{
  "train_examples": 97500,
  "bias": "all",
  "depths": [16],
  "widths": [64]
}
Rows from block 8, named by matrix and row number. Rows with one number belong to one attention dimension. Each number is 500 + 50 x the weight over its row's rms, rounded and kept within 0 to 999. All counts start at 0. Numbers have three digits each. After the name is the row's rms in percent of the matrix's.
# q: window attention query, key and value (stacked) (model.blocks.8.attn.qkv.weight, 144x64, the q third), inputs 0-63
# k: window attention query, key and value (stacked) (model.blocks.8.attn.qkv.weight, 144x64, the k third), inputs 0-63
q.43 085:557510592520454468531505446612496494458566507580499566444619486565563454584472376514475462492613456505536482461473540568503476472496478539559533528554529554459530535588484507481535462462472527
k.43 095:475448516409539469514461546527591455526542511452466509557551408565545463519459484532442530500445472600530519470463535489494581478554497466405576514498550397409498502496475397498475435546423570
q.44 121:374397433471476463510420490450447525420526486473467486608476468555538456502542550516497464587509496507524557460518551515453496525494485551432450528495672539548499437455520487476446529553455496
k.44 110:498530487507477465555517473482540424524547550423426488517605456556416495476539520413622596459432532440477574487512521490491546435558532532441542417407433548450472560490498452493487518487456458
q.45 096:424530523491468540482440508373520497469537467500493581535569385506440429429449503606534563563540503537492553420549474469437515541558536516410501397492452449508561522520482470483526486558451507
k.45 086:423541467500505476448543524488460526475488526505550519420573547466495490521442454540570578463507406526458497525519574500403522453498553549497488465544608571446508420576615518551426568536459436
q.46 092:480509485480407475544515510464553515433460424506539640530568467468459440417595476552535478445454527462500488544578490488433531489553586584523469474481571515444547460550555487617488514467545505
k.46 079:501498555528488421498582425504438600437482602538604500440496495463541511535485543559422439608470495524522482488498546487429481534427550423477448466564580520520523543539493563565473539566546490
q.47 124:454535453482422459532486621478482448453435433509533506518486604512583518519494595447548440429595479553527493557549526523535415512443467502578467527514461560509589536509481493421473477465582539
k.47 106:517446460484564536535499504531469507489455560413498522542461513469394534572485562481558627484520449565542485467477426541429539532470443504476511545571399402501519412514479466466530391427483502